Rows from expert 2 of block 3, named by matrix and row number. Rows with one number belong to one neuron. Each number is 128 + 24 x the weight over its row's rms, rounded and kept within 0 to 255. All counts start at 0. Numbers have three digits each. After the name is the row's rms in percent of the matrix's.
# up: expert up (model.blocks.3.mlp.up, 8x96x384), inputs 192-255
# down: expert down (model.blocks.3.mlp.down, 8x384x96, transposed), outputs 192-255
up.12 120:093138125117120156148098132137117152167139153110098140140170096108079120178109099151113104127129094127107118082175124148135164174130107147098154144129123149098165143115139132099118107101144133
down.12 121:119128161128121111103074103131130126155124121105104104147126083115104173110148089168144114107108111072129150104153139120107126141127177144154087150147107151133104150105120110117176118111129118
up.13 085:124113139120091100121123120138159182163124135092123151137133111112113159091137140135116081196145106126150101132118128088131131137150129090129099074121124095129139110138109131163142119151154122
down.13 086:134121117086112147112108139139118116122152139134099075121134145127084108161110125165099143138141123082114136128150138102128057148157130159126123144130145142124103126168086158093158172126141133
up.14 109:105175126131160154128145196154105128085145117121112129118121136088116131124139134189201174124132148152128101112118152125131104122122111128114128136129122125120109119177103124157154134118117167
down.14 099:096146117130104110129087130095130173084140119146131128183080131143164143091114139148177111114099129092088143117086177126112123133124135117162111124079097136118146095123147178160095128117118157
up.15 095:115142107109119103168142081116087109073103128143098160137102143129141169087127149137208119149115097135166114109122147147134086096179132123122178175146123136133138069130070115148129104117118138
down.15 091:166116120150105064169108153103128101122106178143099137118131125114121151140126099138150144112140095131124113118134119099108111145119136143127135124101100121146076160128135124154111104128148117
up.16 097:133147198139125118123120111127141171183102111110141122171125111096144127149141120131066117089163089133143099121146103117151163139156162125142112092135114087140136146112079116127155109148108100
down.16 104:114095140120111097110101109148130090117136151124143122104112106137111116107176153127104174114158151138119127098109154160126140115138098123093090136132127082119090125160143154133136138176138137
up.17 093:140126107116130153190087119128099125081112185174161134112093132125146143131109149124148173154121141119142132111089151153115152130130101164192188121147104124113194128117126126118140083163151100
down.17 092:140144130133139135086186141116161092129137130113130137116124081113138118126111156147121125145141104125084149116152156118092134165131191100113116131134116130163099151089091101134124117085109161
up.18 093:153158123113108149098103115106176121159146153164145176103135107124129178131136112165147158131126099122095156102114162149106161129154119139127161109134111139117112110131124096145103103105130133
down.18 089:117133140161147155151115145163115166091096136114116123155113097155132088124109136090139160104124124141137098135110117152124092119098109147144128143124113151099125163119137111141105146136108168
up.19 111:118141131122116148168097150117106137096150147148090100109141125118150088107109145155141179137150125097081140098148138194171154163132125179121150112146113156124103200092103131110099104120079124
down.19 120:113134143099145157113071129146132109158145132087128125155124142114142127166158111138086128099131124106101181127147152116144128137147163178136180123132091180149113093097132153119154180139095089
up.20 110:109123113087103114163077121150136157188129126127136121098138130123124120089096116114185155136159138128132143081160137105122112120157107171154163104087158120122150143105147110149156143127164117
down.20 108:124147116157119130122155165131145161137085098126127114123126172119133060133132149108054150125119116136142103125080151124090108132130144121160116130109165134166146151105127115113106097168133124
up.21 096:145137162124111137152128132153109099084125110144114147100176098073136147153154129069078148142072168135111106138133140148127135115144061226072185127110137124135123115141120149160143103121139142
down.21 099:127148162152083165088120124147109168081140098119112132150160148071144138132114083104135083130140123115143125098113132150092134100092111098138139170155115185132127132181152132132164132153137133
up.22 084:166144159153100136106109114155123123142155068079130178160131158131171088112083166120210095121160106109111141138122133168152152166118109132116139156136167128142164149112106073145136113117118161
down.22 079:163078113129123103143140131082152091094107120128135131134074149195158133089164121119141132131103163117114098114117124161118153151153131109111096147148118082114121094123124115138153155181149094
up.23 126:093121114121115150157113180148113127107108143108112119143165104126112112156120103165152113092131129083127127126117103121148127148117142141133112123113129116129162147088114126128151098148097123
down.23 137:131109139131124132130103119128124132131143109110128143150143111103121134133077081143156115089114105125144080122159088122134140122134114118120135113111118145125158115115127131129130147074118099
up.24 092:120135131109114130157164162150164103100138130119136141150129127142156120157112126065115108169113129165128078107131118129167122137131112104136190155122107133132155175136175132166096099148151162
down.24 092:136101121128187083146111141100138118103143129117169117143089147114127181100154102133190124122116147163108135156152126138117104110143104116104125139144189124121099110147155126135159091178129129
up.25 098:182154132101116149117147118156110112152109105124166127140101106181098121088135104194090127131099127117119120144123117129086137153111119112126107171185131145119143117136086132129139134137177115
down.25 096:103128130092119154109100132116154133115097139101085147118127121123137116177094125129121107132104156173134140144085163156115110129120118150170139158073085106147087145119154193164162134119172100
up.26 115:118163139142136140093111118101137132155121123109127119137151136140121145140118135167197081158163118149094110177103119135114116152110127068087151119133123083103130090134133140132109174131135085
down.26 115:047158108132093161151130115133163158157088130123184109137126165111151117151116098110134086103086128109054093148149141125123114130133148123110104132126133148143122119094097150127099091145173133
up.27 097:143139135164125105150150101084136163163142129116115144094117132128173149090174110128159139150154141095125116120140102120132101111170109109104128111122078145123112155110137121126109148136176106
down.27 097:106089094163126141118154115144136118110114127101087124102097124144138163138121137133139155124148131127153130147115100174147143099179122150109107119094116089123058137136145120130137149124134102
up.28 087:161130134159121116062082135105140104147117151092121112143124136123139119127181133114106152125079157144145111110151144125119149186121152115143146124122176121096116170127119125135125113129131123
down.28 093:167115091113163111112198127138166083119115109092108130120146133100103125124120153160153162143124146102130141150135157134178143114128131129137144116081146092128126083086147162138065135125105137
up.29 095:116157147141137110108124145127140115121144110073143099159140136136133136123139168124146166105126098122137119106086121122104136094129115167081129176125139125130140128128126148118128093106105129
down.29 093:169129107122121132111160140130087108075088110103105141117116095116174086094146107100141166098169122103095132147106124132142139107066133116143170133144128114100135110120126136119110108198129166
up.30 106:108121139134089105114108140145129118161160100118158135157133160175125129161097146180122145145143133120113153157120127147099142157107135127131152168184150129107173113142111135086135156112141131
down.30 104:130138153106140118079125123151136082114112135129151110141090116118103109104104145139136168153106138168120160139104157135120144086123127103111138130109129103151098141159123148165138112148095114
up.31 088:177137125158107128121174111120152122127093142129136124153126133151105105068126126133152119167127150144114115186148120209149139099162087100166125144111134137143145142131121149163157122172109104
down.31 084:132118110157115124118128148136132134109167123076122119165106135143111134167126160168126088146145142081145071076126137096104122157096146145112174125108162118162109100130159131139132129127131143
up.32 086:109139111132115122138132131139129078164114103164156113147144147129112150110143125153121066154135115149137132126106096123150155090112151152131127116126112095122100138142179082114094133096170169
down.32 081:145116154181088120134111143126140147078141127127106146148129138106151108142153099119098170138145105165110146111101105107111127133136155116129150108197117132137148132135098123075135131073119120
up.33 098:120153130122112128194113121142127078133127076099152106126146110141105110087134144152147126128148142101110106102118113151138120156154103132101121154174079137156169096117113164129110147150083125
down.33 102:131113124159113148070151110134155120145123133104146103128134124128130069146121168187126099150126158142155096135085138110126145145079143151113131147118125182144124141078183127130144142151111109
up.34 086:167092125139134125155112148141140127133134101095183112151161137125115162153077088137153171162129101146128156144126121094103127126106085157119143155171147116175099092171123091088113113087173124
down.34 078:129125121161118117123094128124149125132109154094100146142105136139122121128129084142155164107134133114116149084195154143120126118124122117101127117137159139094137128138143125137139117117144115
up.35 108:117127125130114140142097123097119145114148131077120128098138135105106080139138131137145092182112127121128144151098107141149132117093137124107132169126100087174139176115061111124129154088147117
down.35 120:121144121151107116082125106172082103136130116150131135103129147155122106147097129111111117188131105120153145151133137130149189110089115123140139145116139097112169157123116124153170096096136078
up.36 112:121076126184099158142128105146142119131153098114115138136145119110121140160108122111107160099068143143071094128151141100136110150121117132153120176089169150121125123110168099128143119083118146
down.36 108:143113131153155147115158106117175103126143165104138125106144151102138140137165125161189132095100117179119119134103160111119089092154140114111079133083118139139122129153114138144136096122073129
up.37 103:098126094160146152175088124126122155114128126117112135149115147126083152132143098104106125101161100104119117133134089068136111142103132130136157160133138103142175112108159135140137108162139125
down.37 112:098132108116152145134147146110118165153114131124135110099139166097094149145091095124118093177115156133128168100133136142134152169138133107064148125151113145139132162123133130129135144087113135
up.38 090:099133142125131121147140147124096166141109109140106166134138098140099085098107142130100100091112115150130162175092093122150127154108135094159071102159145142153152170115137123135109143153166174
down.38 090:056153129127102125066127115122120137166082148126087148170136138148143147100153143166180136126163137138106137089118142125153114149177137144139141133126078110101105157108080128140107129076134115
up.39 097:119134119139135093119101137132185122151109143124156101122131090145114149109104137126130149094162174144115104154135132124109148116116145140120102100113137125141079126149108094130118155129166103
down.39 094:116138128135134134113160099152123120144161144139125142136156141161125124166118143108087087111134095136143122123117097146144153149154098109103152096148162123147107134092160100087130125136095097
up.40 124:115122137104121122121105090087116138133114168163139137115155136135128114175066193097159087122120061134136122120142142197132122120092095108097153154113127072137135108116164130138116140131145143
down.40 129:133129100109153121152143123109112140148142135121127108107152101131108129164114133122092130147140131053133148112128145102125134119133134132137109186149145122150171080151136130177132102135180112
up.41 099:117097132126152143161163103117110174147165094107133095102152170150162111134085131111104148180104104132158082127138131125155177112147132133101098136117119113087119152129159120142129141129132143
down.41 101:159099132065131128098153131116141153136133118126141111144140098133114119144123154133096137147126148114129155122176116110148143132142072110144111120157139178096156129119119159105145099118149105
up.42 121:065123144140138141131145133116111160088133126109122159141167101124145152109121113111174169169115128154092176144130091113138121105102150114114155125147130127176123123101098136142127160114077097
down.42 117:156142133099140120158132081146111096063142115129153111147180120118124174094102127148126166125101151119102148138140151093086116140095172130137112118187122109139122111160152128152065131133129138
up.43 091:158092095078138122175099114102141098117138161113119093092084151134136109064127167099125130108092120097088141162105116129156121123106121109154156139162119085117128137148141121133115131120131133
down.43 081:119160127122149120080148114140132174175120046172106131094118107120097161164105139163121119114122096062101170136192110168086177112169111130118115175113117150104161101086119141099183067116133141
up.44 096:138114136152106183187150124147111151147083127145128122109137119097115152140101170106118122103128087100157165107166125183130156094101106183164122109098060155096155150129137127172115143126147172
down.44 093:108121102153126110134159143099114162103132140128110136128118136117129108143142127138131157138131139162115095137093148181119104146089121141086165106112127126134099096133107141138116131116110133
up.45 094:127122130121120075112110148123092141146121129091095078151134108186112141101132171093105129155113128133127087116103137125103125118135107070117125106113102087131103102165106149153133114138147090
down.45 100:103125113111166100075127115126099148127137138135177138109104152109159112160143157135118135098121108117157107100102125090127136130161132126131093121157164137130123106148061146145128140095147123
up.46 091:112110128083126151124133109110150116113151126141121116130133110141157114126106103121126137152139118167154139116145127124142113098184112162122151140166101081130102193152098147130135162099125137
down.46 097:157141100116144114114118088113157155141137112080131099155117134159127103130137130110130122177143137087093111179155112132138132130148173120106125131083116145110158105146173101109128068143123116
up.47 102:125121109135124079189102123120154176114148104096152139091124081187127120137093127132098164102119132121098107143186108116142105153112158152141126171168136137110132101077090115088152166108096148
down.47 104:136163100091154145108147129071117141134102163116109138102090120084149104142102162100121109131107121154152183147163125138154165151149094145132135130123118104163162131113112119139139106125114087
up.48 109:089154107147102167146137131108108145139147143089136092128097114140137128120144138116114146145119153148131100124156134162156126113176144094098124102141122143121140146142163082116112137127112139
down.48 102:154080104113159095146138121176108117109127122112155156144119134117160109143143097116158125112177123136115127075174134131136158119125088147157106160145139138182135156150137144092142087171108072
up.49 098:116135125140162062134110146109150131133153160136116142157123124126074108085150101116091094121119135141148115162138146110087115169188132119119194108099169174132134143136131121087116104114075124
down.49 096:105133128125135156131120094147116120147136114141133109108137145095101142138090117117105121096141114151130139108131100090170157116106120065164115159150166132111136150147087119132147108116154157
up.50 093:131158126139139167186119125150131116134142132146153116117086118171122165125146098173097145123112126118127082088157114151175155108130143140137126099143157151102159141173139083165118160134116106
down.50 100:128158109119091119150134148144136152166198132116115113101134154096138122136106124123118110174151140070142138081131154161136171168130171129116138150169158099102158135136140111125083108139102126
up.51 093:143114151123115156097144157142148128145180132100112158126125127094173128134084116140162142126147108144137137102154139151115134131129130131122138108112134125119136100108087136066157113123174115
down.51 098:129153123116124073154126127131134169126142119145104079165158128147113117142123151144082108158116115125143133163080120126186117149092090132152192155115145123146120122187115105132086134160086179
up.52 094:178081127134114110174120120124109115112124135142105100136161099070099091103131164107141138117141130111098064149136119129134153134150110149137143171155128109125147152116106109103096162131122136
down.52 084:110126085168079106138168131149136134119098077115133144136110106117134111100099138085115100127134133146110160112119114106111130171139128117092122121109115133134121166137141135135114141132132129
up.53 115:142121098157171076124126130110210122176123134147106148134124131148125111098095138118159115121074112141118166153131124131139116153148114075125147144140163140092140082113136099127102120141130110
down.53 101:120152144106106117137145144090104121090144133136135114137117137108127164128163176142154134144163119128090097105090149153110126085118174126145090159119104136136134108116131158146166135139156143
up.54 109:192138101057121143145086181111112077135109097119156168143128120102178102088117138142107138157164089084107158131129156141134117182125162113155147155159139126089151104136140120143109113126190116
down.54 110:155163133114128123130113143132105131143102122139124107125095115106116147091085130134126120130173118088156160128095108197143158179115144150130155097172117095109157083145115128122082133195180098
up.55 078:106104091165139136127165130141148125145062135089119173163171086147139149097126142131123144133133149115088143111133131129075090116151124140146145134095123111109131153114117139084059123074134190
down.55 081:136162149149095145139115131126123158095146118129082137139121127140156097131154120146115085096110067121143162172126128117091132130151168123146103162154132105095173115099138135086171132135101140
up.56 111:132142116108151131127157140141094164149140139101140106122108142085125130110094132136141080110136092130165147139140122161094088110126125117160091103111134121152096171145120098120141100107120154
down.56 106:113115110106139115129118129126148157165167089166142130160100119132148152097139152121136105114128120107092112103118115159129126132154162147085155116100072118142109092110128122141128149143110118
up.57 093:116157108131119164141172133152101068133091128136140131140122166094135149141111128156131089142177108106112100125122108146164139138133141087150123152120088112141122134137152109149099145115154141
down.57 093:142125156157134110109109112137130148095136134131145133165121120116138128137176145140119143125093165158127122133060113095082142139107103137109148077163156128123111117117117152099159139108112120
up.58 098:119158124136117131151151111131156189156149119141154117174108136134150132088149114123179138114129129111118122125101127182156114115177131133142108054102135119097155101118124106149158123133132145
down.58 101:114114137141153158138142150115112147143139110103147074100153093078112121134115163103071152159104143092149121142165127085104133120113166116121107152164132171114149174135115131129079123106110123
up.59 102:131110108102127170156108114062083156095132122140115121125109113135110104069108108111105081132130141097128107108149123122105155096158127147162168075115141158109132162139127148072134153119127126
down.59 101:131097146146123103119143107145166162112079131121131128134111120121121130145123107180143112104122139159113176103161115127114154108133109104078142092177185138112112144116135124123122141127077131
up.60 128:121096141101108110148083101140090139158142125094132136153125139169163133153115129115162153177124111139186105177158132112107110136093113120135114119146121072115124155139190109108169111122156154
down.60 136:092062110132132114138106097117152089107124135141122115130116119136122123139132129125114119118096137120157097124121117140109141098179115138086124113124127144131089133102165098093114120151108105
up.61 092:169125099134146138147133153121116117101161131173095137140106127128126145152144110142124126139155113109127165086139114132147134111090137131103150119097113088157129155116079106189125167091122119
down.61 098:129097138136099118158108139158138103108142089111156108100170122163159123110118122167100173160107142144147094163136134167110142124108113134160116166158138146087155127116157130084162140147118145
up.62 086:142133115141157078148130144134159086138140073132107131137131099174131178066165159120142115156109163120155163140115125153161086147098156143135137137148096120134104131141113114163141109090168143
down.62 085:083149158101095145108130145113090134130115131143159131145134136095120121132130112126129143078139110134127081083126113126130153076136112102124116103164139123154134130062116157103113121106129124
up.63 126:130147112156156129146156165107164136133162140146127140170107135136143143143103161110135109147146133139105111165098141166152114121173105102103183144131108115111145136157118154181119126167089156
down.63 109:121121165170125115134138101134133131161073090120134122135075109141085121115137073161163168123138129123121172142125092136104128106107126168111182091142163180159098115125121126098130128091165126
up.64 105:097113135135108151126140136177111107143148118078136122126104139169105135133130126155090112159065139090117128116102132124117173206085126163134139150154142129150158146162108124122110141121108120
down.64 099:073138139078087135095132103125130072134131155126091126090104105150082128112101132110097131144130089136115102149154128091123118097123169099118143159142122123142123191120109125140138102099137085
up.65 091:145120104057122159125114151089147127157160139126102145151152122087136118134117139125124149152182095115160160124116100097115103122122141116139181098148120113117178095126110128149127099149136113
down.65 080:125117110151126120151145135157132158146150135163149151116124107131083104144174151132147114126124152137083162146109162120149120100133146131149146159101128141126102115163141102101075101139092116
up.66 086:121149175070132108161095128120142134115176148159130128174120160141102139122095175134075145103127116101171130162119118127129157128141131079150161101131175131121125149116118123076133084150093126
down.66 086:157129118135107147073136093136161111146126151107087129135136108105161175146144106119169094153137145113090123127136158135119126108133132103147118176111079156108159107139159143182131103138163138
up.67 104:132107123080131156201099124128126166130147144152109083110123093112114142116113121102152067150139156153117110097144136142141095075149089126160149091125125112133138165117097109124119163113127109
down.67 116:135121073115120136138122137117126135105121149103136108073109126159136093118122107091117126097120103100103137095192103139140115114132143133155106109123130131112120144116144113116115087149124124
up.68 093:114179104140139153124081148143143139156117119129147130158139150120169106134150087155113134137161122115092154161125115139096093119143168142166146120166151094097152126136122141111104138122167126
down.68 094:149168134099177164102159076124116152118132137157154106114129155110139143108137108171147091120155111135184195120093138116101107103155112118133103104110136138137098149142116133105116142118120070
up.69 087:119139145145164119119110091090179179162135134128144138111127120095153117127096159147089139166127130104095101161139140122148117142108123096122076153135137159136163069110104132103137118116105101
down.69 079:105175123133116102098111149134084143144126167121123164115119159135104186170156153139171133113133106128114128140129121137142184160129169153104184099111161106069095158114148084119127149153124104
up.70 115:102146160133110151137120117134140137129185155131141101134155123207148146155163123115146113151109110114116126153102122110129132130139109173098154170128130104114114130115096152102122149148105068
down.70 122:139132172124121139139098135088161167127153084162143110119119121118145097120117098123124138138118110151138131117171103152140138134141118179124157114143130111065130110105122156135153098167090140
up.71 108:165132122143102115159086157134120093087104148130146156113138141154126126086091136156129128129104123121112118149130131139138130118141105097144118120133114150138161113146113121120122139139127142
down.71 103:124140093131121137121166153129138097092135152118136130117099128118174162079131132118125136095165137167168112185089107140127116110149156138122154166102112138141151101117136133161142110141131116
up.72 086:115162169153111122169124113109126127136074093134083128119121122125118138120109142108114114142130144112145129111148120142108123168122117129121133121129171084165116193119102092172121113098098153
down.72 093:147123141107137146130133094094129104148159145128142143094115166121148104170161132171105099092155108102155122157102116132114155099135133101156133142111130119146102198120132106138115146112124122
up.73 102:107116107150145094106125133112147110156103119140098166117103084138132139125088141118132127076105124114103177154185120153143128141146133123120144133133103144140135125112125098121093145129130096
down.73 099:143147101151138158124095162150075153135127123131095129098114152062091148163164142109124126096111157137144082087126156107130105120139123161153108136116127109114118154154110160191166122142173156
up.74 096:080172101138149106151150113105131109152122157098136143174082137153129104125144163137130115122129119102124136132119125146149125163140097135141090114100125110093081179122096139160077160097106167
down.74 102:186141157087145132125154120154107096123122133134088126134088115175105156127128115116075141126139159080140135129147145148125145119137124090118113140133138099160126145158124121123125163126154144
up.75 088:160141120158128127163146103110133129146117096134135128170172087108108120125105159101099097165142147126122141117134100122127095153125170118121120160186168148110146120159125166128115126121105160
down.75 095:148103110145147085116136107143103088102081161115120143158129124135138117075126154126116128136162113137117171133130112158119126133138120125105146124095130088131103154114123137158174135129107132
up.76 095:123141112131118162173130164166101125136143113104101096113154136184134111127187129123107112149104115109100109115154133117151076151164121143177128137136140145105150174082097129122146131136153115
down.76 094:129103091119141140076123128118104091145125106091100138115119136135149168169133129093172135094125152142123112139105152154149142120118141149129123141130107117146076167130145079164120122090149139
up.77 091:158120128055135101134102122140109085106151147128168115135129157159122177133130149108101126111118144128145145138112130162119142154106114100131168175122145120109124087131143103126101111129098129
down.77 088:131106117148113164103146125128123102147114157130116129137123152112159108096153120132108109120142109162089144121126141138112081119154087097148090079136139069163117147104157149138117115117129113
up.78 103:106120099115120139125132140060102085138157141127151109128137153112173132123152175136150107153086139123127141144136129141129137093128121115140164153112102089128125147116100146112114100132128135
down.78 102:145129150086111172130132100147076156116167122139123155145142140104153099164090149102121087128156106118160096067126113157141176134112123147155090118119127094163115162106139082111154136122115130
up.79 091:118167179122132153125154139106075149131141103115130104151131155103109109161092147126113135118115106108127121133118092167146180129145105137115157122143155136148131172115145129101105102159063163
down.79 098:160134126085117139154110112113143144146162114156148167115161126138140156135115165116113107160147136087102112167119179116141106144166134157107146144079119189137174086131127109171114145138152119
up.80 100:119141098157126145158111172122121161121140096133125108132148141141157136100134165146204195147144118154096124113114105168161091122109135137152131156095086097145098109146115148157135124112146154
down.80 103:172138134133150154130141114147138080126073117117153118124130098105101132164104123139118125148124143141128153139143110080116116133087113100123058127159154157169145113086125127144120127186116126
up.81 123:138153144146136172084147105150108101090119097091138106123173119093155140151125144177110101108105135114114139145131115154176116123130132144166127129128113159140131137162157131137117135115137138
down.81 125:117146109127155152177138139152143116163090105137128088143153105126086125151075134108125145150085115123137166152161139135133090116110076092149106147154126142117159167167131132154121129127172178
up.82 093:141152110154139148146119162143118070133097087102131107118126095158102152137127093145092179140129107136133167151138112112145112093088103187150101132088129118118135149150143105142157106098151161
down.82 095:161139124179137101118160169162145165141134119121120176120121139155127117087135132139175079148184128111104111130107098207092125159116126087095134137147114155164109102148115098169159084147104133
up.83 106:139114156101100142094109119114125148145176160114119117117139160161104167099131152088202199109095125158127123090145121127113127149162144150117146121113103126150115154139126156121141153120149110
down.83 117:131159159140137171119172177148177120161076142103126126103109160099111139101136111074104143137118106112104164117136098098131117107101137113143115114163139097146130086154119159106115157136128171
up.84 094:134127129156093111134110131153115142120121138118151123144114145089108086143094102168172147169150153131160157104203118181122148116159145117173156117131178089138129102149093104139138149106127109
down.84 105:122089118136126134142100111151124141096146115155130111099136090140136080090101135166153124135183128105153141102129130080124114135134135127167161128155134117134111102124145119084142113093116153
up.85 090:126150073132116134186127136138108136138122107142121109125107133134120130136104130119131124143102158106135126123110108065171149120144133141149161166077127087101136123125155136144091141109122153
down.85 082:119116147143125119130080093091117120125115155133109114158119157128120109127111136141131086146130141128145101118120130104114098154138079138167161115142147166107137095138122121117078126112136116
up.86 109:124075098132127130155099138164089107139134162134114149128116113128142114116138142094103132126149154120154111150128104082112149158112111119108119099094191141149118147127137102149133179124139122
down.86 108:158114153149139167106129125130141089128118114078140117175114102130114129115130129131123125107151122152115142149155093069092126131132145106149103104154092139110193094107156142081152112134139116
up.87 100:131090095158124107174154152132126105112143141142105123157117100170113161113132116120106161181135135112146126141105110134120150135146138180098121079126173109143124119140128127126140126133105148
down.87 101:126152117126100140116128126170146140137119094121154111107145141104120129091123153126159133130091113106100159131173131110116105120139090106162082157151151154121156165131125168148087097118160109
up.88 116:142122132097146068171127111097130123090158166135105131146134185145120167177131108158148083217142101136144120102067148145120115153154157114122154145148103115142122117134098155134130064086113117
down.88 113:113199151154125115113136173142117125121114113142102153151120148135122177114161082152195138126106129151102147139103138122135104096168137126169139129129144114103089098156135104127129114146127118
up.89 097:088119108093121146107098092144143121136119099097124097112103117142143129126149148122123150130152128151139103144140138106136124108111166149140118158144136095097129116141126121116129121095157145
down.89 095:145131146097152126147113128134099165090125108157103151159114077127150159121147111129185149115082135143124176112118107164159118111135098127150137124110134111119134087139146127117093138119119143
up.90 101:092110136121113137141073110106083122174108141142129118131146109145104126130141098145109090121093126087137108099192110127134157154117148135144139102163116145104116171110108153069130113125121131
down.90 116:124121153133151116109127122121162108109128109128117143112067140137154154138169149119195157120167176164100164144093129130090091078140110124155149103162136140141093121110117124107102119131147107
up.91 095:184128163147137114112085157105121144140096116150150115168157159132148096131093125101105112178189112104093149182139132138126089125127093131123121157169135111096142167166078096111141111134138124
down.91 096:114184148136092121129105178148129110112075101112152126111112113141125099137118134118127143126117134165132118124115111124144168150148188096081152099137108074117128158124147147092129150161143128
up.92 094:137118101080164133126104100112124156147165135117121131105143132140119136183120161113145108125131095143131165114162135150169126115133152110118125117102150130094164164097136125143111109136142078
down.92 092:135170175148101124132094112121128117088149151117114128111137146138132145088161097167152165105085101060114116151135124083176127130175118147157094156159104116115139092179121146163097119134173146
up.93 090:191137131158130073142104133154124119106184108147128124150133154123164162170113101107133123131101139152141131155099136118116144118149123113135198160115084103115154099145147102137134086112136126
down.93 093:125165129133096169081154121111131132167058137110158150130123114128162123117160116122152149099131152172148176133144154156130123090132123153125116135120128091128166094094164165110170142164114127
up.94 093:122139099142097137147122117130121093118148138166080107105119148117125135145139164122130134129110182139145138123152129114165151131142138213160116155129092136159144184116099124175149117088118113
down.94 089:129121132123101129099133100118126153071122126110123153158142101135122116104127140135097142123097136150151126140128125148143118103111134138125136126114128137093094145115153167087159123159143163
up.95 115:112159144175132131169124103110124202142128112123106139134144166121107118121101102117126136125143138144145150140174123181131153138141127154150122102128156153106137176125087166097125104130125125
down.95 115:127114171127140110127121153146127144107139117131108125134165133136113119104088141150089120146124100143171158084157113172130131122119095159139148117140099104105168173124134139063103138121105119